{"scale": 4, "widths": [96, 192, 288], "block": "plain", "init": "kaiming_normal", "beta1": 0.9, "shampoo_beta": 0.99, "eps": 1e-08, "one_sided": true, "lr_schedule": "linear"}
Rows from block 4, named by matrix and row number. Each number is 500 + 50 x the weight over its row's rms, rounded and kept within 0 to 999. All counts start at 0. Numbers have three digits each. After the name is the row's rms in percent of the matrix's.
# conv: 3x3 conv (model.enc.1.1.conv.weight, 192x192x3x3), inputs 165-169, a 3x3 kernel for each
conv.0 101:458517497493520562584562554529444430506532433517498538490551550497458482459425563543462514455478496634464507464410570533541439451554414
conv.1 104:413521393551486483476420529543432470435602454521448461519445498466481496538492522504445436462470631464533486483588511565497506426511527
conv.2 107:537497459514502450467551492466561551524463494415433521418571535451553523501386633481492562533526446492478531488473496520470511566472513
conv.3 103:461494436550627527436481516481445512466601576433508420467442627515526438480545569544451570438483468540498578432457399499539590539535486
conv.4 106:449415539579538433473478520521444427500482523501512501472523479561453582472488466490569535486480471561534510485550499537452544541521457
conv.5 105:592463551478416491514593546498481501563533508441468468581519484533461576483511551515496499505450478523405453520467543560523426432489458
conv.6 115:365565532543480498441478518524444517477455531496548473497497553525505562514525420492483574471511538512583527522445509476422475486597448
conv.7 094:516538421445566457478500491481617414438418491524607635480424435551525512461483521512522499536486488436504489508462478509470569524546550
conv.8 094:613560441482415554492573477475527532591538563479426542586616507477547512541544506478469537478526384508524506516501432565442475496427566
conv.9 095:628529562431535485475516544475492519564490526520407497552438500439538503469500453495591568389551394519471513449475482598508456539463512
conv.10 096:489398409518591428471511379431518563418518530452477489523571550474531523565505594482472476554439564510544515508519567471518420621468406
conv.11 105:506495489507506489481482488475529468505474549480502514485557557486552614463509514556446458526453527516541623484530499494483514492439505
conv.12 105:448494554488602485489482461564497519453474460506538567556513523462539439453452564558458502468575464508547524487402447418508534532642444
conv.13 101:470489450573421480403497401491531535492478495476502502551543528482456512498470507436409391403513377382545407450405446565500618455500475
conv.14 095:490442443592482574478460438489527495549445552473533487458464506494443413499476518540441504518424509463451528517551498435428497562502430
conv.15 096:510465510510534405525426569586597645464560530420415403524525574423495419439609509536535594402511458455425607589447648405426410500475544
conv.16 094:418626410461414510567502527549477590497465543480437564434508491442503421508492443489513478493448488492539538524433508556467482506459418
conv.17 100:458527468488493562498485450444470506474437458560552498505453465457504560488529514483493440522500537491486475497479440492479468483523504
conv.18 103:469491413545431537420580508493461478544466466482544574555473572519539513482461495501514538517420528422546508479492408536461579506538494
conv.19 097:454502397519559551437486461535491448366482500539491494576511518585556503512532579575536497440538481557424518451440556534422531499586491
conv.20 107:483493464572488478532445438519494547488490518430475503549489489460488463509446493471557472473410539514561467454553531602391529363505541
conv.21 098:497504445398571472542447528487450463560533437502483520492474469502554522440548490458570509505473405420446582555569627463459465565566533
conv.22 099:407501444473556541370538504550491514474551451529411593533463487510470581465489470520546489478378425406473515481488500551589501482465346
conv.23 092:436394492485514440439512470512456443474442548536427651447450519551547491513506487504531555473482502528493389537505501442432534517522443
conv.24 102:504509570508355454465496506511514489508510430413535574493509499531400553504469458437580474395516538534495530546515523508421490493388495
conv.25 096:381509532392572527442494569538464403459555584486439561505471424532503530516556434510542501449569575457520458523569432590510499568495484
conv.26 096:531527576476462447431443654602575546516486473590467412483432411511670524514466502488552515461480495511603345519504536490602452607509552
conv.27 103:514461535543540506508405484486546603495426428426536534496497466523488522529553540538490534452561487491499438532455473550446472572524469
conv.28 103:502609468509483565550486445523559469444445551579460419513528473457511476435527483508519499531467394441475533491510599430478532550390454
conv.29 095:561549541490499514481551483516587504348525483550546456453518558555486452467551487467541526499490496596548507573494431508445392584466548
conv.30 108:456445502493533479466468532534536418646492598468374508546504461456429524515538504540556577464454448588554515475512495543493393446476537
conv.31 116:487528429482450593465564486548520558535476545456458486481475475452500574473441493512551516634501497396514564444466527643677413447629586
conv.32 106:602541474557436450576458546528416484517573510487506506427578546507482546538484552466485433527530474523480556475514499495537506391654582
conv.33 096:555485481511587466555500441503507445470454529562487519438471519519507487502485453587525394482509592466497446498526505489458566508488574
conv.34 093:405500528425540470482464515455509538553552513443455438524516581510479467467499503500370507473481637541494474463484428445527595510537517
conv.35 099:485506495522561449502480489509506565546476449502477416457553527518564545482550461557427485511519587522503538470554437465697565417537561
conv.36 102:498504501470469464439551451561451522466546517492515497473537472467601439444568500541538479401463534494500490556465473499447449478453572
conv.37 104:452519524529474477529468469484483400509509475555501547542516444447529615572474497483567483439539469489481607463527550470511505423534542
conv.38 092:458460506470499412531420527428438455526537519521480546420532544429429449478427566547484392531437513492475440533531525480514536491516402
conv.39 096:567445533603413527461472396575460498504456533565473438552474567450529606567488419509413493477404534535531654528569502520481400458481521
conv.40 113:468537461578461557520491514489561492504458502485494538567483514450391447479650541464567529515473531514504557481528478529592488547473455
conv.41 100:512494545529530420503521545498470496488457553485514466480513587466461501586489430470502486482530464493392584491539457529474459472457481
conv.42 092:512568484494485448524455522479597461427472467514563484427522529560396382494509413536480549556562546399430497511533473537460500539498477
conv.43 101:483526524462555567455563453476469512509389594458537520480464561460437486440530507502489578589520482450489499522553521526547459439558497
conv.44 092:498519541473539510444510546452516506501523483498479501384444410464501437459446567573502481462524505562494484471449482497512463523389593
conv.45 094:498475564446563495544454495449535514598395522461569473465443362484495471490490421519486542478400519472588497517608503576473397427546501
conv.46 092:491526497500552538512487427553523486445431592516510454472502508540491482418545504488535425524423467475391577558490507376496539469548489
conv.47 095:449484507552466521484572570481492480546562513450528501452526456463486489424494530604441500481473471504431455509461523530597436475421443
conv.48 094:463495496585495485525459481636504585511529550333544444554528500466521585501459501478512517493475536530513479486533488520529507428476503
conv.49 106:470467481588565575415516575525609551491486483514525485532408655508590472537476446581468443441457494505584527500531442530430483448463474
conv.50 092:456466471451571455456569516550501524469520523456463401570460400483530554504496515488449495451479497416536635487468453479526561492421526
conv.51 113:472466502449438607525484465493555451507506475518534491489473427459464595574571434501483559499454451553482463502448459503526561509535481
conv.52 092:572506491451527531412489463491453533499512489583542428545413568521437466530551482533459613538502455569457558530557485402478518532555598
conv.53 106:496446481522525541426504535465570469451532469412455555440469532494482479535516382496472491443482474528561520529496547371478525589516466
conv.54 096:501544528543532446466480520461428470473523478540601485522448511484599484512639461467480504545488443449520534527548459516464451572472501
conv.55 094:508505508524407426546473480497528520524436457534542569442547566487514556546477422524478520422488434487474494521599568505458524525570518
conv.56 109:585479506502463486544493451492453522560519538433517489476529465504433500505470510541591508483416536529442479404508497581440413398455566
conv.57 101:480505454523492453496462480535408511582515508567530469524431426480578610547434476443510470558454466498480551516505511535422521555533512
conv.58 105:470515475537505536491454508485397497546476569567507514512481461508505482555581537437512343533427555543509465536458505525402441593474484
conv.59 095:459519473455464449510527510425497471526417490597545532515423438485461486482556502492561408525505545549507467591582493501445449571576560
conv.60 097:436433495484562461556454420462549492431445428480549529481490516558532450464539468593568516471455471424608439545521569488446456512553496
conv.61 108:463429405517543433494516501502562427496514514471497454520562484521522451438472446463541472487431514552502480425572476498533550514511470
conv.62 115:474401479528434546500523528508526474459507489519546466477568471561431444549461486515531451465522483556451509470448545607473528440484525
conv.63 100:476539534454425451513546509412540578532509513396457563548511384631538520541563540483561548492470561473519459498524583505433516455556587
conv.64 104:476514525478514384552555561472520388485516556526456503450563663504579546558458487501494571573474566444474475446476423514558505531490472
conv.65 099:424476578507505504481413480502643518401498373383474429473467503508572489519508487517607499527454539548493463485489499440386482594459618
conv.66 098:449512526456418609561440432516481561426544502514570346543417447552582538374671594573459536455522497549459437562442480506514528482571585
conv.67 095:466499516598449529466594490596500574525496497455455420542574496476508504464481516551492548481480470513438536477516478556505505455446513
conv.68 093:481502473516561556519464508520511497508483532536522474508568490521564528416505499460573448523385466490531548425549529564412494466564506
conv.69 109:444506343548584361512452489481446477441502503469594458518488494572461510487486411450494521546504577516425551544421529508463501515524498
conv.70 098:451557405496594446508489503511506495428577497562524358460547525528522524486515501508439467527561429553413448459514490522445484588493565
conv.71 101:557532425459490495459490525441520459566417512485526428521503411472491488541481527417604484491539429485488545483539549490439514467452452
conv.72 109:399506463567454514460525422478485430537503585507576461504442543544530588478490498483454550505438569451517526452460478462474510465451509
conv.73 091:617595435364478577560460494436566520469483562413514461518515417479467600447577421501506517605523464384415445441501389547476457473490502
conv.74 099:513529502569500539442575431531510511547434469508501420522488509437624536438488531532479495464478392557524548496482508543520495449511516
conv.75 098:517513473538596453492420537423485547471468556498536544502499563489549489530449503486496480532440492486447492450500537552543395528462524
conv.76 094:435399436509558476498471535488514576513444493478545486455562560501475495503471549512546518511396520451474525590489450443404515435528528
conv.77 100:425494610455379599511458498471548525456488548452476527541452567454517514495483514466524532493466489520549476423469509499462402483457452
conv.78 098:525532573486472502512498495487447625417485545476514461520511385414524609566460424499539553553498469571458491486481486484550528579491396
conv.79 098:574433490456453500494590452488549561518567470603536431497550481531550572536464473526368524521418605478532518408524402565596605464478503
conv.80 103:482391434556517477488420543476526460568507506425594495465536474506474507422491543498553509506426494530569425448546452511504567500460399
conv.81 093:525553596438516416535448561479529530554524604560422483502400443409471539513507519486508400512458474528440519464429387476487466437458512
conv.82 102:511489486571488378563494579529561599569450458520511523514525570488507523522484514475437488492464475472495563532449520442556513448493454
conv.83 097:523456512522489490512375498510454455506520551523541481632483494472522523523410525569442445472445487546527410510508479420444472549474485
conv.84 107:566476516492580500452508527456584454475466486514522495546482496567496589523484442523532448486469495415458440494439492551585527466465495
conv.85 095:428409553483509503540532516474496450536494537515459500448569469427541502472501512471499470469531553601458520484518489556557718359477375
conv.86 103:524572533473598487484508471494484447510563470508482476547523507514477544543536537516524480486502492436501605492521440516671547544461490
conv.87 101:524506479406562519473514511479576592479502455490536416496431541497532533572459478602511537441467555482534593509520454462586469468514402
conv.88 102:618486600494583471612450460452551499506460538554525436470619493545529561525593493496526401601468492473457612441468528465576545330542444
conv.89 100:548442544479488424441493459563543462462478466472449519522480471487617464511473563465506538526566436522578488511481548452485602587512479
conv.90 099:473531503513362612464567422541474497477539436434550461517386605553550541578503464484408601558467466418496493503530540579438524676505447
conv.91 107:495482434494598530503492474513515516476468539509566466517562510562530556485481412517510459565563544495494488575444394535505565581545450
conv.92 097:486522414488549542472553466569538410424538454526529569526602583563512485466483454510486455515499481583566470631467530425511580500594490
conv.93 101:510519520519510470383452463534512511434438505389518470572411534531478591500601393498461526474522461514571596455444580535497414519615602
conv.94 104:533517464530525504453465569471506536502503529441523486534463558474514477494395537489555456512422443574524564542503411537490575546579435
conv.95 102:442423432538537407466507516463443515631358543513501514461545509536544472515541547499448547489539531464474442524514533612559402415487539
conv.96 083:464430462612498553490548487528383494509446469480504510517486515491515410529591428502553523509473490532528465495533497365485555540443572
conv.97 107:550501515469415465515505541438581536469542484496494479394493556418513570528432574535453487530412573460581505519451505567433379554424508
conv.98 094:506523472497526442552559339457537536470461479411483505426494587397474537404520609458481520564473466517465592421545500555476472570508511
conv.99 097:556494508424532465524439553501509438447357497563550555568517530492502470549387482584463412477513480527527551484440521522563493426464540
conv.100 117:437461468493524507370475462493524449458566521528606549512518514487536577518556612520467535498517484471493483514479459392497525498466444
conv.101 085:526472520399546552481566441495423451557580473506394522472526474535555583516433397446529488543585413493481423600457543474487579437534493
conv.102 089:447581406459435481526463461512548492438493581594446569499503513457439555519527512515492476426487474441461521528481555497430432464413406
conv.103 082:442518347539556505534433539554527495465432467575481498574519470408576471428645446532408550498640559419476531425453446468439468504576528
conv.104 103:493554419578484528506545474457501498442503437469452422546505576500503456552410441571537490479444512507447511475472537501566560442489481
conv.105 092:492466478507410552490555468487479378479493572533452403550576523518437530475478507500520486435502509538502536529501429509483561495540442
conv.106 098:509587490590473374471426563512461485473474579575571423495415551415500476567500552514426572468528592489458462525471532556508459521474460
conv.107 086:432576456557398499588388540513537561558423554471464516493515469502429441583379522454557525531480463503488531506512511523505456544425529
conv.108 101:525510467543544560444441396449550533430540419546491587440541451522484465459490518522465475475469477514432417535428544434480432492544420
conv.109 101:495420559451457532449468406539586555427534506423484468548384512451596502549488533548454486469432535524463491483491436463565478501465544
conv.110 116:529547580569337490575465558484506482477460490577556500530544587561470561541512467559444559506484533480456515432480423636595610498512441
conv.111 096:497534547535504494497526477505472465437527501508470500454446542489591424540478488480512465524372439414504521434455483582554435521471547
conv.112 093:515553463530487453384525500411491539577433468459537510538487521446543426491558464538465509492538477528561542483435557577488425492542497
conv.113 094:448417457553537474465500482533558461493500478592371544583443537561492491495555480507544508427459562496481545544460478540471544520540482
conv.114 093:470440491475501499527483464587498412462570474511503492493472368482539499435453509552433535487562449514393459435467554518476474456501552
conv.115 097:495479490529492447467435607495546538566440523519391486337484515524499508524509464534528513438518422534474475555525493478467476481546429
conv.116 096:440545473444401581470487448535450482469472523532545436444505496536458550570488396409520463538410543508411544554609507478457457484516486
conv.117 090:634369530409501496511457519512513452512467634516540464484562473624481490490505448493494522498500511374548487559482501466482462547575536
conv.118 093:486486453499652465411522447566531442481443552477469503490473472481451486405533480480534563500458488402457436466558429467415454485562450
conv.119 117:406549501523360611439527481537515458467609517512443478528520445422517600532436558547505529527397545488516524572489440463477571484536470
conv.120 100:448468398464562566517403536477515473509480485501531545451563522648512394369437551506592441496442402501547499498478472534506541428519485
conv.121 098:469526495380566531403546513543546529476550506488500471625505533445476428520484501487516494451557488560472491541473457527510477478519547
conv.122 093:463552392500527501551435556447541540531502508520522451539547501499503395494505415543527449465459527524489546601448450575477500570488507
conv.123 101:587530537544392572548523410507472560465493526552449524485529530509485524445492614561466474527447496455454539488478462408466360554579578
conv.124 101:417501468594511510409572540538569578506524558348482454564506525509490536502582499474569431570408423533464497471532518558542531474428508
conv.125 102:487483485545515489563521479430447527540488551563508577586635472535455614511523497470505475609540442524444605517462532463622439549488521
conv.126 096:501470541418616489449498454543537510495522446386516513381511472542511555430446482512574495509408485496493490501518525522474468548427525
conv.127 113:469551498416485511488453517463510489450493570525514513504521513586504465485529481513490477464468518588457591466504459538476533569518454
conv.128 101:479485545495572552502532494514572442541478494568417595472559502495474481507557415516427479479521443389464536509468407505338588469512479
conv.129 103:454473429550494537492464519538520498510531445539457514499506479506574440470462560498508535570509531426567526516463526480484540476484501
conv.130 109:415456501511446544487507446544512440512495461584510555474463412615548485544508561516502420482425649543488553498595502411497510432474474
conv.131 101:543556411482507489541498391546526444416531454493439467434521508504543413484428479430416491505576569570595542604430470447456518455470496
conv.132 102:444485396385550475400502484486482524506545559477484513488414492512509576485531478464470507467554472521462544516486549438530451519516489
conv.133 104:406518484568515512378447584475538551553451507466571581513527568505438555471452452460461575506490517462490479518534477493564492440506440
conv.134 097:521510536481553544405473462553487433500465543516478565440467417583598508564547520437496517562444465456468481575492498495481576499588511
conv.135 096:572551471573497417477521560477559558440437492472671510468479593480400625435519497506499671521487462563467548509466527507482516537539539
conv.136 102:425530444552443437528461509479479520444488451585521446510558502514531495556517506490474534435556478523495549516499489374585496508414576
conv.137 096:529491453465516624459493496389609453563459472533596500478491503450564422556526504485472471518469447514553435482503533557494466499485487
conv.138 108:541420535502597459451484538394508433524528448500462549432603479583540390441542456521479469436553546521544463566491465515373553516543560
conv.139 095:539450599426507400545544542473355574579539462436481512527604455494474556539434401444608524507457429577470540436569498537546463443541487
conv.140 098:559504420497479474545491502490541583515450519467520494557510466555479672556605589543485559507462495576552434430509530522664476580538395
conv.141 099:495401413477443510555572515480514474547484493568525495423586529473604434439512553498543467499585484448448438479465549467517540530526508
conv.142 100:421502484563610476445520549526541480471508423572517496509563517486530590440489619449569412532510551519456607439407528471506497530410413
conv.143 116:434518578508485521527480482469487489536513479480419452506567547541489510564481484527346533546448456487522528543455573443480416405533536
conv.144 094:517475464548490458525532556483547557556509440462432422499506433524533487557559559500537447456564515456441442387522391506418465508587596
conv.145 101:522484492473430546472455447462512505504490505489528468554522503510617521502461491500479486427523492573574529509504526509477511506462530
conv.146 092:574506620430505513529492534415489475529491527400582522509546492519516574493521407553466448483417477522565438517449503496517490548465518
conv.147 113:489527492465537530440457494482497536511532483457535474431569505530574558504539553552485539470478516554458547513541498479483490492466447
conv.148 103:437624412497507556499487412532520539522523398404489477513435543496512512491441603510504577453460534538464522524477459418588547422514469
conv.149 098:472412518530598512461474489463524536478592517503485562500557579523452534403506410502359442527504510518451447523527518502396470465496494
conv.150 111:429416526475556504528514510502507519434482545488528403508497437528593501512534515472558511479445500605510433549490454474449537499590465
conv.151 095:408512556486535481457477469564544534453576551419380472436541488480511553505468570441518448573539517464461543464418484460480480456508513
conv.152 089:480633466506457493470584425479483476457617509435495509479488460448506529462556485540524656412412483480535578464505503504472486531546504
conv.153 101:465572373519477631479441445542521487508465533530537480468472435546555532472540500556456509391519572520561493472459495481502387592513533
conv.154 102:588528463512469389576551462436473463557473427477472452492559560535500387490458482531445461542607605522451618561566500474448403488582561
conv.155 099:532476459507443581465555487447528496442543493573498446472499522554509534501477475507524491481497555518510492461524487477596469484506460
conv.156 104:511572469460460531486531506576502529532486442490440546493467540559491543493575522487493480511495453544447446539530491477536532473500497
conv.157 093:468581495485458551578459568505494455478533521488528542497471480447574533512418560527412504518506479461458537503503547518566573522440443
conv.158 097:482472453505510573515508535467537570514440563521470468421497447529582524537414526569507498536515505392596469545492486537468535542548545
conv.159 099:508534477507567417529436539496542596421480398448591508510502467517418565452526503457482476495484430512506492567388505403545541563407408
conv.160 104:595492572491574433385539459530500499507493484433530480506565331541430540510511486467519410592504518534423475520437489467524510613415478
conv.161 099:540541488453488454592459515502513535480522545537541566541539559460550561487472423553528492438471511583515492555477512464438431459610498
conv.162 100:463551471585393478509538536526494534555541473480477482479390578574529430451417504536496485483531448519511387488573478507408543462564539
conv.163 104:469487461465474522562536544463465566481458543529533478556497514567517555513456521422500468454444490606449546421592498596493488507389535
conv.164 114:453555536485516516502573486480467502504505524498535493452495534512571582475460438425585537466401556631478474429600406483516506511484507
conv.165 101:494481510449553480445502452474558443557464505414426534429595432516406608434574456492489516476590443446509465536485520493448453455526493
conv.166 106:564563495420418507555522499462457557521507465538460469530556435538511524478515623472524564472639575536474441514427485474474463470445532
conv.167 096:532488524432527401546480442501494407452499492648515587580430398507467528432542456471517535545531461499526534489512560476486426482488605
conv.168 092:404481496519490518409489433480507446472568459441520543478508495545427436562481541510504428501467417507527427523510451471407481536438469
conv.169 093:448472518481528487494512483549459479444448415444575546520481407489436462541481504472488458581419420457509557438500481476417416535511594
conv.170 098:491517468423441538470476478540465558514458443432544448417535458501430435506471510542562456559414583596568469536478510502341520425492424
conv.171 106:507465448450500528522563482481537503536420468499497518512446460537579474496522516499483520478470483476517478514487424493535459468562533
conv.172 104:544456497441545563494444508456468511566419540419475489425500465464534456418481503529509499491505549454408504482487432466515500470502452
conv.173 107:503395462581535482526443490415508410533447535532522496511544448475525544513535599472463499441519450501541490518435495525516529508484493
conv.174 107:485494530482480490513520502509463503505508476529570447459491495558448448500499553521508479500398501560531489475461488557406512506570506
conv.175 102:444414558576523367374596535502538472509530458485536562500561492563557485400522533543438506530481500465429480485480493467524432498517482
conv.176 086:421490549470459551499480435461422530579466568480476532489542493483524598495460521522455468474433574517480605514500564478586460521498503
conv.177 093:445511522517485498477490523508512478513517512509565462590538472532479473487600502440533435503472401543603545513542417430542500466427593
conv.178 096:591474484562492557522417476469452491564366451590519537462568546575522538481496501513460555578444529497539587583545540473521465522484449
conv.179 098:466426486561527470417487542569511593453537424466547460529449579546534509445577524510499552525505559446413534488543424551512493426535479
conv.180 091:472541580380512461496461614570516480520481512546550471559467480478511484474529443408536501466417558446458469530435552463497443531539533
conv.181 112:512500575502562481528490537474581511504485531542471566451492645530505380486460525519462561467576495475510541520572464501541495539592524
conv.182 097:510491476458484409505434495547458514455539603532519455412508505492367376503509568483470484500478538476519525562520483539495508504553490
conv.183 101:535465602424444531442558485518503520534531548459486475572499537433436560513500558485523474494402518590390416503555498448419467533419543
conv.184 094:468433489519583533550414492433510493491509501414448679533570440584416503569493484497507434466510476453559445491491492497557407460533519
conv.185 099:437446494454480432586473447435477527512443491573542527522512471477492496555508575548525510463440575501485610571581538410466473490511514
conv.186 100:512501454467478565498464459466508482465488549552548561537503529484513578474495481497484468421446566471444437483476528529573482501415509
conv.187 103:539536561488475504553470440475446483506514478522538498547437517499517511512460518394581527523513485503545533486462562469477439466539548
conv.188 102:511629510494465432491496572444474578500451480352544511604471479540406473506521533500448442369481493564463539459512442462482555528490428
conv.189 096:518522485614426491443578487500471416603543521527498487470544600544496528470470551522460519476461539538550463496493428462495497424500482
conv.190 103:419458501564523503506468494454497475563493495590514569470612509522524585490398475504472326567481531519391550484505405497469556491524480
conv.191 100:386512485613463532426472537444524474585447502449607477416456467498552468514558520513505511491466476539511503576542522474440428514570470